Rows from block 4 of a small sound classifier, named by matrix and row number. Rows with one number belong to one neuron. Each number is 128 + 32 x the weight over its row's rms, rounded and kept within 0 to 255. All counts start at 0.
After each neuron's rows are labels from the 100 clips, of 14848, where the neuron reaches its highest value: "top examples" is what is common among them. Only what is clearly more common there than usual is listed. The data: synthesised sound scenes: up to three everyday sounds over a background. In brackets: how many of the 100.
# fc1: MLP up (model.blocks.4.mlp.fc1.weight, 1024x256), inputs 128-255
# fc2: MLP down (model.blocks.4.mlp.fc2.weight, 256x1024, transposed), outputs 128-255

fc1.466 [148  80 124 118 161 154 188 216 151  83 119 175  89 108 141 141 149 121 116 100  96 150 124 156 127 154 141  58 130 108 167  91 112 135 116 135 146 141 120 143 104 150  93 166 139 152 117 111 131 148 176 129 184 125 182 110 168 134 166 119 125  22 112  84 119 151 125  99 131 187 149 156 150 152 105 187 136 111 125 117 143 114  98 102 120  92 166  67 153 143 158 139 138  59 121 106  90 167 165 105 140 113 133 147 146 140  94 142 126 147 173  90  94 108 114 124  91 124  61  69 145 134 137 152 158 134 108 163]
fc2.466 [104 125 103 142 113 103 106  96  89 104 153 151 173 132 101 126  70 106 128 135 125  94 183 165 195 128 121 145 144 135 165 131 100  97  98 195  97 139 126 112 177  80 105 101 149  75 103 147  91 161 109 101 134 187 138 170  93  99 156 167 151 129 118  76 181  92  96  85  81  74  89 104 123  70 108 142 114 108 142 112  82 145 175 115 119 161 150 158 132 193 139 172  54 150 197 104 150 135 172 113  59  97 141 187 189 119 112 180 109  99 122 125 143  91 169 156 118 107 125 153 148 148 159 146 119  91 126 133]
top examples: bird chirping (98); first sound: bird chirping (98)

fc1.383 [166 139 131  77 116 146 158 158  92 146 172 118 121 105 138 183  94  75 121 123 132 147 121 170 188 103 112 121 189 142 133 140 144 162 155 124 144 132 141 105 117 174 173 111 132  54 140 136 139 121 147 140 153 144  98 113 114 130  67  28 164  59  63 101  84 153 174 146 140 168 195 111 202 124 159  99 140 163  90 122 167 169 139 169 141 127 143 109 163 105 122 141 118  51 170 100 117 122 141 153 122 126 169 100  59 140 152 119 106 104 145  88  70 107 121  87  95 153 135 149  93 140 160 124 133 187 127 138]
fc2.383 [141  66 125 142 146  96 129  85 128 155  76 115  96 125  97 149  86 103 110 109 130 121 196 160 118 103 117 181 132  70  96 132 147 169  83 182 139 100 123  83 151  62  67 110 116  86 173 162 105 105  98 116 140 154 154 199 146  79 158 184 145  90 117 150 151  93 172 148 138 127 106 118 141  86 143 124 205 151 181 161  89 119  85 109 107  81 103 165 115 126 162 165 123 124 168 123 108 153 138 102  97  28 138 117 146 158 148 179 191 127 144 171  95 148 180  80 141  70 110 102 142 122 139  98  75 158  74 116]
top examples: laser zap (100); first sound: laser zap (100)

fc1.266 [126 168  66 139  94 152  85 146 128 152 105 155 129 138 124 139 110 163 127 136  98 110 203 129  89 122 136 102 188 127  82  75 178 118 130 136 104 116 138 133 129  91  87 106 111 114 172 139 151  96 138 154 124 181  98 137 162  63 122 159 118  90 104 201  84 120 125  64 172 131 119 123 140  75 118  92 116 135 148 107 131 181 205 173  92  72 112 154 160 106 181 106  91  99 121 133 111 148 155 114  84 140 176  99 130 163 216 142 107 142 104 120  76 161 129 138 134 104 105 101 109 145 121 161 122 118 113  95]
fc2.266 [144 115  89 114 148  88 130 134 143 149 100 154 182 194  86 157 163 118  91 140 130 163  92 177 150  83 166 144  83 201 122 121 163 120  86 111  99 110 157  75 133  98  95 126  82 142  90 119 153 162 164 138  84 172 143 124 134  98 153 106 172 165 102  83 113 156 110 126 178 142 107 124 133 136 148  98  82 134 135 106 177  81 105 155 127 195 174  75 138 134 154 118 163 121 143 122 138 126 163 132 134 212 164 128 109 123 138 164 134 191 105 141  75  53  84 149 148 153 126 148  98 129 116 156 134  91  94 107]
top examples: explosion (62); first sound: explosion (60); footsteps (39); first sound: footsteps (38)

fc1.192 [152 111 166 126 125 135  63 136 129 134 145 107  97 154 143 135 100 147 200 124  87 157 209 194 131 137 145 153 134 127 133 136 166 185 138 131 147 119 105 114 144  75 147  63 161 123 151 210 145 168 120 103  68 125  91 162 165 164 138 142 157 163  92 161 130 220 145 164 130 137 133 126 142 124 178 111 193 147 164 144 146 134 154 133  58 131 147 132 152 133  82 113 157 146 128  43 123 121 119 148  95 102 125  64 130  83 142 102 147  25 111 118 155 181 136  55 128 175 124 120 116  61 142 145 202 188  93 106]
fc2.192 [ 70 103  96 171 144 172 153 106 180 146 140 122 105 142 106  92 111 160 156 103 121 126 154  67 125  95 124 165 123 127 110 111 112 162 145 118  95 172 174 159 104 117 149 107  96 190 111 154 140 148 147 137  89 128  83 161 132 120 160 114 122 187 136 167 162  77 124 118  74 151 116 109 135 135 112 111 179 146 162 158 101 133 173 102 114 179  79 159  83 161 151 133 141 143 104 154 155 127 141   7  94 150 119 154 187 151 109 105 169 170 122 120 146 194  61 109 139 177 143 136 178 102 148 129 140 106  89 112]
top examples: laser zap (39); first sound: laser zap (37); spray hiss (33); first sound: spray hiss (33)

fc1.206 [170 142 155  88 110 149 136 130  64  87 158 216  88 152 147 187 107  89  98 158 122 112  70 177 191 160 116 132 121 108  71 119 124 116 129 120 161 125 151 125 167 151 140 126 140  70 151 120 193  95 125  93 131 161 153 127 133 122 102 120 151  59 142 123 125 120 176 184 131 133 145  98 159 111 139 114  83 152 149  78 157 115 140 161 157 115 142  93 118  74 161 121 138 113 136 110 148 102 106 140 113 123 107 121  45 127 158 108 127 101 149  97 103  86 131 125 143 136 116 185  88 146  82 123 108 182 135 112]
fc2.206 [157  84 108 141 145 122 143 108 117 163 147 175 133  89 122 167 109  97 131 122 150 175 146 151 143 129  90 153 141 126  55  98 135 124  89 169  54 146  93  85 119 120  85 121 110 126 136 114 137 126 164 110  93 132 155 113 125 189  95 199 182  86 109 138  87 171 211 110 101 188 154 140 165 104 135  49 154 133  82 130 143 122 134 171 157 132 162 143 128 107  99 124 131 114 186  86 157 119  85 140 102 100 129  90 100 124 115 107 138 132 109 139 111  97 129 162 170  99 117 116 109 210  65  84 105 185  64 187]
top examples: laser zap (100); first sound: laser zap (100)

fc1.237 [170 169  73 115 109 150 109 183  95 128 155 177 130 131 105 155 113 129 117 156 138 103 164 162 108 167 135 122 162 118  73 119 162 114  80 114  92 135 168 130 124 135 131 119 135 139 141 118 150 103 176 102 135 196  98 130 188 118  95 164 167 132 165 161  88 122 113 150 182 178 132 111 102 108 156 113 111 120 177  60 123 114 149 205 127 154 105 118 128  97 133  96 129 132  95 141 148 154 130 111  85 163 113 128 138 187 192 125 115 156 133 119  84 114 116 139 167 130 131 114 155 147 132 133 161  96 112 148]
fc2.237 [ 74 120 134 159 133 145 137 165 135 130  83 106 166 165 121 161 139 156 107 130 128 166  74 125 157  98 144 201  99 133  48 112 149  83 109 135 144 162 157 113  99  69 160  89 106 153  86 168 146 150 141 105 112 175  75 139 172 146 156 179 175 163 138 155 132  91 105 115 132 180 102  81  82 136 120  93  86 172 155 171  87  73 200 116 104 202 119 209 119  86 131 123 137 215 134 121 152 124 137  62 127 171 112 158 108 143  99 143 149 137 107 182 123 147 111 139 176 148  92 154 136 142 146 173 103 100 125 164]
top examples: church bell (100); first sound: church bell (99)

fc1.452 [103 136 122  89 125 137 155 171 112 106 106 153 112 100 133 187 170 126 138  80 124 140 109 150 139 107 126 158 193 185 103  84 193 151 134 109  95 106 174  99 105 127 147 152 130  99 194 131 130 161 146 149 170 203  77  76 159  93  83 130 139  94 122 152 108 153 118 124 152 189 136 107 108 159 194 126 164 151  94  66 163 130 178 130 121 142 155  96 131 142 122 105 109 107 127 126  69 110 162  98 109 154 137 101  19 162 130 146  89 116 125 159  96 165 120  97 141 134  85 108  92 125  64 177  90 190  93 161]
fc2.452 [ 83 112  82 116 145  91 113 102 113 123 187 139  83 151 128  87  85  72 139 141 152  94 137 113  71 146  53  98 162 159 141  94 162 100 199 145 130 141 113 140 190 128 152 150 179 141 201  96  98 172 102 178 153 115 104 146 105 108  87  66 150 137 131 171 168  74 175 102 110 184 140  96 133 102 145 117 156 146 185 127 157 118 125 153 166 132  92 102 169 235 170 127 133  96 123 170 116 107 121  74 114  80 132 144 142 130 180 172 187 153 135 166  76 154 122  95  95 138 148 146 143  85  83 191 220 114  69  88]
top examples: church bell (99); first sound: church bell (98)

fc1.545 [193 127 143  92 120 137 121 139  76 121 166 162 128  91 166 168  85  97 115 162 141 124  89 217 172 131 108 171 152  94  97 138  95 136 103 130 150 116 185  98 181 160  97 150 149  67 162 149 157 105 117 102 129 129 161 127 142 140  79  96 154  61 116 118  97 141 148 142 123 136 151 119 158 136 154 135 119 128 142  72 163 132 125 188 155 127 199  96 134  87 131 126 112  58 143  75 112 103 113 182 130 105 131  87 109  94 149 107 147  91 145 101  84  88 169 144 144  83  99 168 103 128 140 127 124 195 146 143]
fc2.545 [143  94 123  92 104 129 118 152 110 138 154 145 130 105 114 134  98  84 114 115 106 145 120 119 146 179  63 137 154  96  87 112  95 111  79  93 126 139 109 128 161  85  68 100 173 106 167 140 134 129 130 112  86 183 100  81 169 161 118 127 142  86 202 121  95 212 172 134 124 159 159 148 149 198 145  92 207 171 115  71 167  82 157 150 131  93 151 114 171 143 108 142 150 113 178  84 138 159  94 177 126  61 176  93  91 106 146 123 156  95 116 157 139 111 164  89 206 125 135 111 117 171  81 103 126 174 100 140]
top examples: laser zap (100); first sound: laser zap (100)

fc1.752 [148 198  87 151 120 135  95 118 150 100 151 141 128 168 161 148 146 121 119 127 107 132 187 184 132  82 127  70 205 125  82  55 138 170 119 120  72  50 163 129 137 111 129 125 135  89 146 189 108 100  99 122 156 109 146 156 113  66 142 104  93 136  85 186  87 155 157 123 111 148 150 140 140 130 118 123 121 172  74  99 136 171 157 122 123  48 151 120 136 104 140  94 105 123  91 130  28 167 108  93  97 123 136 146 106 113 184 118  29 105 136 110 106 146 153 158 132 140 106 146  83  66  75 162 124 162  94  43]
fc2.752 [170 171  69 148  45 132  76  80 148 127 123 131 143 151 138 108 132 125 122 149  99  97 171 131 155 116 140  39 205 127 140 153 143 152 140 153 141 151 110 141 147 137  77  99 101  83 109 124  78  49  88 119 132 128 143 156  99  85  91 137 132 138 153 134 112 133 169 122 132 134 119 145 195 106  99 165  71 146 106 109 140 128 159 169 197  74 157 137 143 118 134 158 101 100  93 138 151 142 140 123  92  80 167 156  98  73 159 143  73 121  91 162 151 111 115 188 112 102 102 126 120  61  49 151 142 127 140 109]
top examples: explosion (100); first sound: explosion (100)

fc1.254 [207 125 157 149 153 164 132 136 121 141 102 146 107 104 125 140 178 113 114 107  80 179 134 134 139  42 103 143 202 170 114  97 117  91 138  69 148  74 109 171 126  92  57 130 150 118 151 136 118 192 144  96 157 146 138 132 185  67 107 118  96 167 161  86 100 114 101 126 131 140 161  22  94 160 113 111 164 152 138  98 187 103 149 147 129 116 123 117 157 142 116 124 143  41 103  85  90 146 156 109  96 193 159 100  54 164 103 136 115 109  52 137 117 194  42 155 118  90  74  95 117 159  68 148 111 145  75 174]
fc2.254 [109 132 168 175 131 124 188 129 170  84 108 102 122 148 170 112 168 140 112  87 103 164 103 132  80 154 108 159  91 121 195 128  74 164 131  74 135 147 139 163 119 129 118  93 142 104  90  72 131  92 120  97 120 107 152 153 127 161  84 138 107  75 121 117 129 133 144 125  75 169 123 154 107 127 145 125 135 118 151 166 135 159  95 106 155 177  42  88  97  98 108 136 145 106 159 156 166 170 147 114 135  64 107 114  61 101  82  87 135 112 127 156 112 198 121 160 139 182  89 124 128 189 115 113 102 157 136 190]
top examples: thunder (66); first sound: thunder (63); meowing (28)

fc1.387 [137 145 149  67 132 178 167 161 131 142 133 191  75 101  75 185 180  92 151  80  98 181 126 130 146  88  93 138 196 169 142 111 174 144 179 102 119 124 122  91 122 104 132 123 131  97 154 135 131 176 163 159 175 164 103 130 153  82 129 111 102  66 100 141  99 109 194 154 159 128 181  85 121 130 134 126 128 138 115  99 178 163 162 141 103  89 167 123 118 136 146 116 117  74 114 123 119 103 129 141  60 162 179  81  63 198 148 119  89 120  84 105  88 163  98  92  90 111 103  90  82  99 116 148 131 149 102 107]
fc2.387 [146 124  67 167  81 127  83 139 119  80 121 177 128 165 137  94  65 107 119 157 134  71 128 132  92 151 154 116  98 143  96 115 146 181 183 212 134 193 157 161 214 127 109 149 144 108 124 111 117 147 136 126 110 167  68  84  78 124 133 144 146 155 148 118 128 139 143 123 178 173 124 116 106  91 159 130 130 182 120  80 194  94 114 161 167 147 142 125 115 145 176 163 125 111  79 177 149 185 110 143 121  64 116 124 157 182 174 109 157 112 156 105 129  80 178 153 134 136 127 127 113 168  96 160  89 115 100 116]
top examples: doorbell (100); first sound: doorbell (100)

fc1.77 [183 128 163 115  75 121  84 114 121  77 149 143 123  89 124 191  91  90 146 125  92 111 182 163 162 149 147 123 160 174  67 119 141 138 191  90 101  85  63 119 109  92 170 115 178 107 117 131  90 153 139 167 135 134  96 123 141  85 143 120 164 104  49 147 103 148 173 144 116 123 128 104 117 140 120 139 129 135 131 106 116 161 132 159 162  89 147 124 174 191 117 152 102 104 135 101  58 164 154 158  81 172 164 108  63 172 146 129 109 108 139  96 132 128  78  68 131  96 174 108 129 157 120 145 163 128 118 115]
fc2.77 [ 55 119  64 130 170  75 156  66 163 123  61 171  89 122  79 109 144 176  94 125 122  86 157  80 106 128  97 101 102 110 130 131 119 120 128 166 107 132 197 128 129 136 176 150 131 134 136 120 127  80 116 158 133 140 163 130 112  88 175 115 130 138 132 144 115 110  90 131 118  91 153 124 133 142  99 150  98 152 107 182 122 179 105  49  47 146 125 126 130 134  68 163 107 154 118 215 151 171 135 119 117 164  91 185 213 165 145 142 115 142  97 141 134 115 142 141 134 179 165 103  80 114 139  92 106 124 161 110]
top examples: phone ringing (69); first sound: phone ringing (68); snoring (26)

fc1.345 [177 117 167  67 104 183 161 164  57 131 159 137 122  97 133 186 106  80 126 135 125 144 115 198 201 122 144 117 159 115  93 118 129 108  92 164 130 122 140  68 209 195 138 170 158  82 123 143 176 116 147 120 151 171 128 125 134 138 100 148 115  23 107 126 121 114 173 152 124 145 174  96 144 142 191  86  78 161 121  86 140 142 134 160 149 113 186 144  94  74 188 129 104  92 146  97 117 114 162 144 147  96 150 128  85 131  96 108 172 112 130  77 101  96 139 127 119  86 118 162 107 149 136 144 107 180 137 120]
fc2.345 [143  74 154  89 150  75  99 134  99 125 134 149 114 129 124 115 105 135  86  85 158 107  94 155 145 169  65 190 133 113  51 134 124 120  66  91 146 114 121 113 106  94  81 155 125 161 163 140 185 112  76  56 130 152 119 117 114 137 159 105 111 106 153 168 143 136 161 158  81 157 131 159 162 125 146  93 184 195 142 127 123 129 125 136 133 109 134 127 148 130 119 172 115 144 121 134 118 133  81 188  87 104 149  62 130 112 140 127 153 101 113 144 130 114 183 112 142  83 126 143 127 198  96 114 134 195  99 150]
top examples: laser zap (100); first sound: laser zap (100)

fc1.193 [182 121 147  35  95 118  99 101  90 103  92  92 127 121 111 152 133  97 147 111 127 108 134 108 154 176 195  97 155 162  98  95 119 141 172 143 168  42  70 130  92  81 150 155 139 103 118 151  90 155  96 155 133 143 116  91 144  70 139 131 132 105 114 118 133 146 188 180 129 131 114 132 147  90 113 134 125 112  82 138 129 117 153 105 188  57 140 117 128 155 122 170 119 104 124  79  68 112 121 168 136 168 191 104  80 117 159 132 125 114 136 140 122 207  57  17 108 123 141 166 124  95 156 165 147 147 125 128]
fc2.193 [155  88 130  78 155 115 136  72 154 115 120 169 141  99  45  81 106 122 147 152 152  92  87 136 164 150 172  67  74 110 123 199 159 158  63 226 126 129 134  94 158 165 145 155 147 123  85 119 160 155 182 149 137  54 142 101  65 118 157 138 116 156 161 118 133 126 132 157 187  71 182 116 165  85  84  93  83 122 118 131  85 142 147  69  87 117 158 179 107 118 155 159 136 185  97 123 110  89 139 134 179 131 136 178 151 188 126 110 134 180 103 136 205 112 124 124 129 167 172 173  79 166 184 122 134 101 146 134]
top examples: beeping (96); first sound: beeping (96)

fc1.757 [184 150 175  71 123 142 117 132  83 104 169 157 127 118 138 170  90  70 129 128 119 129 110 192 206 161 116 150 187 125  50 137 102 127 114 152 144 123 146  98 144 157 122 124 152  35 117 140 195  88 133  93 124 198 126 139 127 124 145 131 159  42 144 105 120 135 150 127 119 155 159 115 149 109 165 119 108 154 110  33 133 129 148 168 153 111 169 108  93  91 137 140  97 108 179  75 147 118 136 155 122  93 128  94  67 112 155  90 143 113 131  78 116  67 125 116 136  88 125 167 102 156 134 159 110 171 150 120]
fc2.757 [129  92 126  81 137 125 117 133 105 159 143 167 137 107 111 140 116 102  96 122  80 111 131 174 154 150  78 219 144  61  66 132  67 133  65 150 160 125 146 136 134 120 114 104 145 119 184 138 119 127 124  90 152 145 170 149 173 168 126 169 142 114 167 110 141 126 141 141 104 143 147 143 165 112 109  96 163 211 101 121 161 124 145 148 143  81 168 103 149 114 114 114 131  92 148 129 153 127  75 184 103 140 144 129 111 123 148 117 128 108 127 118 121 108 162 108 167  91  68 128  78 167  70  56  96 162  58 127]
top examples: laser zap (100); first sound: laser zap (100)

fc1.322 [147 136 125 108 141 148 135 166 118  87 109 142  93 172 121 174 118 141 166 141 119 130 118 159 114 140  77 114 151 154 149 117 163 126 179 127 134  95 114 106 181 117 146 119 124 101 190 131 151 117 134 138 135 146 117 133 128 102 122 103 145 117 102 147 113 145 185 132 168 168 141  86 102 147 173 159 131 154 138  99 177 165 136 130 130  82 151  81  97 130 151 126 102  99 109 115 110  55 142  94  83 116 146  66  93 161 136 148 100  71  85 115  95 102 127  88 119 140  83 140  59  81  79 166  94 130 116  65]
fc2.322 [114 164  66 132 128 152 122 153 140 162 192 169 197 111  85  97 111 162 137 116 141 130 149  97  75 144 126  84 111 180 109 127 100 140 113  98 113 154 114 114 149 119  98 147  85 102 120 102  75  88 100 138 128 121 119 147 135 132  95 119 165 132 140 179 163  76 126 137 126  89 161 119  98  26 136 166 129  97 127 164 109  89 152 156 167 154  84 120 165 144 207 201 129  91 137 192  84 158 133  62 105 144 145 200 132 131 153 137 108 140 157 185  92 125 111 195  78 114 126 181 114 121 114 109 142 105 160 168]
top examples: coin spinning (100); first sound: coin spinning (100)

fc1.75 [138 143 174  96 170 177 167 149 120 110 141 194  76 111  71 191 156  99 153  90 103 160 153 188 117  78 112 155 146 168 134 101 214 182 176  66  97 101 146 105  83 112 130 112  98  94 174 117 117 153 109 148 143 177  56 127 175  84 118  99 125  70  74 134 108 157 191 149 160 134 139  86 115 138 174 140 164 130 116 112 161 167 168 129 124 111 139  88 121 128 131  87  93 115 158 120  85 115 141 134  36 156 171  97  72 171 144 105 110 121  96 106  64 163  91  77 118 120 126 104 109 132 128 164 111 149 104 144]
fc2.75 [188 145  72 133  92  76  84 111 122  89 156 175  85 160  89 110  83  67  85 133 127 103 110 122 123 163 131  90 112 142  93 147 147 153 187 211 121 201 139 149 216 159 140 123 142 126 113 130 159 130 156 127 109 140  91 157  71 152 106 126 144 136 125 125 163  95 128 129 159 159 138  85  78  95 121 130 113  98 181 104 153 115 138 168 142 160 125 125 115 148 135 147  90 149 120 195 198 118 162 108 115  82 106 171 143 164 128 112 236 172 133 142 117  97 168 105 121 140 186 131 123 182  98 171 105  83 102  77]
top examples: doorbell (100); first sound: doorbell (100)

fc1.399 [151 156  66 157 112  97 123 107 164 108 172 184 104 110 133 135 100 112 108 152  70 112 166 172 111 164 111  63 132  86 106 131 153 160 196 122  29 154 159 145 132 151 144  92 162 119 174 119 101  97 180 125 132 165 153 141  90 114 167  84 136 108  63 122  59 172 118 145 160 133 180 107 141  99 132 125 115 113  98 123 188 236 111 108 119 128 167  95 104 142 107 120  39 116 103 146 138 129 147 130  65 158 141 106 171 192 188  96 142 124  85 114 106 124 124 106 100  69 156  68 140 148 136 119 164 125 148 110]
fc2.399 [103 155 116 145 106 145 118 133 109 142 112 214 111 175 153 119 119 129 101 179 109 104 169 106 109 124  91 102  98 123 155 163  86  67  91 100  98  77 144 107 140 125  88  66 189 141 147 183 121  67 108 112 110 120 116 182 167  81 123 170 100 126 105 168  84 130  84 136 117  97 139  78 169 142 117 113 118 174 187 120 130 153 106 119  81 115 112 122 163 110 177 181  88 145  79 137 124 155 112 128 126 174 144 141 153 184 183 153 110  62 104 125 143 193 169 151 129 151  75 126 124 189 112  88 161 185 153 135]
top examples: phone ringing (98); first sound: phone ringing (98)

fc1.119 [ 98 137 129 102  98 141 132 129 167 138 190 177 155 134 159 126  69 133 180 128 136 122 187 120 149 132  47 123 138 133 156 128 123 141 193 112  83 142 198 112 117 145 153 110 142 114 186  85 113  85 124 101  85 236 134 140  72  36 143 114  96 160 126 131  73 159 120 101  96 175 145  64 157  74 120 154 138 147 139 128 154 136 134 107  62 125 117 124  84  83  83 177  55 139 165 150 129 163 148 110 121 142 133 125 169 115 187 120 124  95  71 104  93 143 186 131 114 154 111 116 100 121 154 150 128 106 145  68]
fc2.119 [143 115 188  90  95 149 102 129 145 102  77 124 120 171 108 136 122 148 106 141 104 117 164 146 133 137 159 109  94  72 108 171  99  96 113 121 133 122 148 115 142 123 146 156 169 144 127 179 143 132 102 130  85 127 165 127 151  92 116 150 153 137 103 192 130 178  52 119  79 101 192 154 110 178 106 112 127 166 154 190 117 168 140 176  82 105 196 131 188  68 112 180  91 149 129 166 124  95 158 143 152 165 118 142 190 119 166  89 114  91  80 155 146 179 146 169 159 137 107  90  76  92 143  93 129 172 118 102]
top examples: phone ringing (100); first sound: phone ringing (100)

fc1.40 [147 118 116 144 130 131 118 182 112 150 184 168  68 134  77 148 100 123  84 133 116 101 135 123 157 148  78 160 163 147  97 101 192 103 102  98 109  98 144 158  91 163 105 127 158 146 191 103 112 145 115 153 121 131 104  99 204 114  85 119 137  98  79 103 118  93 149 172 213 103 121 112  87 110 150 109 110 146 147 101 125 138 121 157 100  96 119 103 161 147 126  99 135 157 130 137 105 162 103 136 100 127 158 104 135 170 183 172 141 110 121 156 123 115 202  92 141  77 148 129 150 131 139  90 204 186  99 156]
fc2.40 [145 142 124 126 128 154 183 100  82 146 137 132 122 117 151 148 107 144 133 179 178  58 102 176 109 143  95 133 133 169  96 187  99  80  84 152 148 115 147 155 130 167 134 106 192 145 127 128 131 101 181 121  92 115 182 156 104 143 133  91  89 120 143  80 117  61 110 168 115 177 107 100 174 135 153 174 110 116 124 141  56 133 123 105  34 139 103  89 138 141 110  92 141 108 111  83 174 154 220 169 166 140  85 107  89  93 132  96  84 178 116 116 129 120  57  96  67 163  86 103 112 133 151 131 141 185 122 155]
top examples: church bell (90); first sound: church bell (87)

fc1.174 [138 105 137 115 137 143 124 136 175  83 103  87 118 106 167 154 188 122 167 142 133 168 143 148  79  53 125 146 120 157 123 142 184 172 103 104  90 152 167  88 114 127  93 175  79 130 134 144 128 158 150 157 133 121 104 108 126 104  85  82 124 138  91 186 125 133 101 126 132 142 150 127 106 174 133 147 145 142 106 132 145 190  84 167 165 165 134 164 121  92 120 137 155 120 125 100 114 138  85 127 155  97 141 101 162 113  84 113 146 143 134 153  95 137  85 145 118 127 156 128 119 120  97  99 103 168  46 132]
fc2.174 [147  89 133 142 112 168 130 168 128  67  79 140 104 116 187 168 157  90 164  77 138 194  95  98 128 104  91 175 195 162 126  84  96  97 164  81 126 101 168 136 111 129  86 134 188 156 178 129  44  59 124 107 127 115 140 181 128  86 142 123 103 129 123 161 171  67 150 102 139 110 159 101 140 182 138 178 164 181  99 102 202 131 108 131 131 137 134  83 146 128 152 142 114  53  91  79 121 167  87  75 117 125 159 128 158  88 151 123 157 101 102 134  87 119  80 167  87  82  85 158 175 133  75 145  97 187 121 160]
top examples: thunder (69); first sound: thunder (69); footsteps (29)

fc1.307 [109 115 107  70 106 125  78 114 106  65  90 129  31 155 141 174 120 139 146 143  87 150 163 172 171 126  78 115 162 134 125 127 180 144 218 150 131 151 145 150 146 140 163 133 142 115 211  89 136 151 145 149 186 139 102 149 102 105 143 139 114 120 150 160 159 121 134  86 119 127  97 125 122 156 219 159 122 147  75 105 137 132 125 169 133 120 163  87  94 130  83  92 156 123 158 129 138 115  60 108 108 117 161 107 145 142 113 189 135 129  97 127 120 112 132 117  88 156 124 112 106  84  82 145  93 116  95  58]
fc2.307 [140 108 166 159 139 106 190  57  82 114  80 113  69 124  94 158 133 105 126 152 146 139 121 153 138 119  86 163 140 138 138 148 165  99 157 119 163 104 120 139  91 108 128 109 106  99 138 118 194 109  66 123 115 143 102 169 182 123 168 130 147 180 146 107 167 189 123 107 158 154 112 145 111 183 156  92 189 168 165  92 175 116 128 143  66 127  95 117 106 126 107 144 102 103 117  78 144 164 108 152 134 146 153  76 120  94 105 171 206 147 131  82 153 103 123  75 138 114  93  82 157 121 132 101 108 156 147 107]
top examples: coin spinning (100); first sound: coin spinning (100)

fc1.522 [109 132 142 122 102  79 128  93 151 154  98 170 121 167 109 176 156 116  94 136  87 136 155 165  95  38 136 146 141 140 106 138 121 136 116 115 134 136 128 154 126 115 146 140 162 171 144 120 213 153 137 124  68 184  59 117 185  52 191 192 126 134 127 118 117 190  96 155  93 175  95 143 146 111 129 118 168  93 177 110 119 112 132 150 106 127  93  79 108 114  78 120 146 130 112 147 131 157 173 161 116 175 139  93 109 167 146 164 152 131  83 157 125 179 129 122 139 173 140  76  98 132 106 154 154 116 130  77]
fc2.522 [138 162 137 161 136 139 193 100 118  94 118  98 119  97 141 195 106  45 157 139 135 182  64 115 119 150 120 105 168 127 120  46 112 117 219  69  93 156 148 156 103 164 138 100 113 107  91 104 140  93 202 129 167 140  99  92 136 183 102  95 147  47 147 130 124 142 128 124 166 183 157 107  98 138 155 156 123 113  90 121 135  90 102 193 120 168 104 121 116 115  93 129  91 144 143 115 125 176 129  56 126  92 102 111 108 154  76 139 152 125  98 101 129 116 123 189 137 144 153  86 212 157 151 157 104 150 173 174]
top examples: church bell (60); first sound: church bell (53); water drop (28); first sound: water drop (26)

fc1.408 [120 101 106 135 168 153 131 114  92 162 170 116 108  83 122 174 135  63 177 118 101  87 131 121 201  94 136 154 138 171 180 134 154 136 144 118  89 144  91 166 143 150  85 124  61  91 144  76  95 139 128 152 149 138 132 121 133 135  74 129 144 132 115  79 157 115 140 129 154 163 164 123 135  99 133  54 176 154  75  92 157 124 149 156  56  71 143 175 181 146 123  99  83 112 145 113 117 108 156  73  85 152 135 123 130 151 116 161  82 161  95 104  70 186 115 111 140 109 139  85 138  93 157 135  71 139 125 101]
fc2.408 [114 152 124 104  99  84 103 124 120 147 134 130 101 102 116 135 120 207  85 104 135 183 118 102  97 149  65 103 217 132 105  89 179 120 176 135 147 132  79 145  94 151 159  86 135 121 180  95 127  84  78 121 133  63  92 136 148 149 122 137 101 116 123 118 153 142 169  97  87 120  90 188 168 145 132 128 180 133  94 130 118 163 116 118 131 122 160  87 150 134 117 119 152 104 166 129 142 181  54 123 112  86 161  43 139 140 160 156  94  96 120  44 148 167 132 120 118 169 209  99  69  79 125  83 161 173 156 121]
top examples: doorbell (97); first sound: doorbell (95)

fc1.74 [143 144 154 129 147 151 135 142 150  65 111 110 111 104 158 168 209  98 149 127 126 174 148 123  62  59 137 160 122 120 104 129 197 131 111  82  97 128 196  98 123 142  90 143 123 165 133 146  94 149 163 121 147 116 102 113 154  89  92  94 100 129  87 224  76 132  82 132 142 147 109  78 104 186 131 103 175 158 116 131 143 188 113 142 154 156 120 150 111  95 135 125 150  99 103  75 136 173 125 107 146 129 130 100 143 128  94 111 155 134 130 137  75 186  61 141 124 154 160 144 135  96  93 133 137 172  63 150]
fc2.74 [184  86 164 115  82 145 140 155  93 133  84 119  90 140 185 122 155  60 180  69 150 189 106  86 115  87 139 142 196 155 162 105  72 105 178  96 127 115 165 140 150 156  98 158 166 148 138 126  64 105 125 129  77 133 148 189 111  97 107 102 127 141 120 160 150  92 160 130 109 104 160 127 148 179 108 145 179 134 123 117 183 136  87 139 125 139 127 103 159 115 149 163 120  73 130  88 153 199 100 111 104 119 148 130 148  52 127 135 183  96 105 143  20  92  84 175  88  87  96 137 172 104  90 129 122 179 123 171]
top examples: thunder (97); first sound: thunder (97)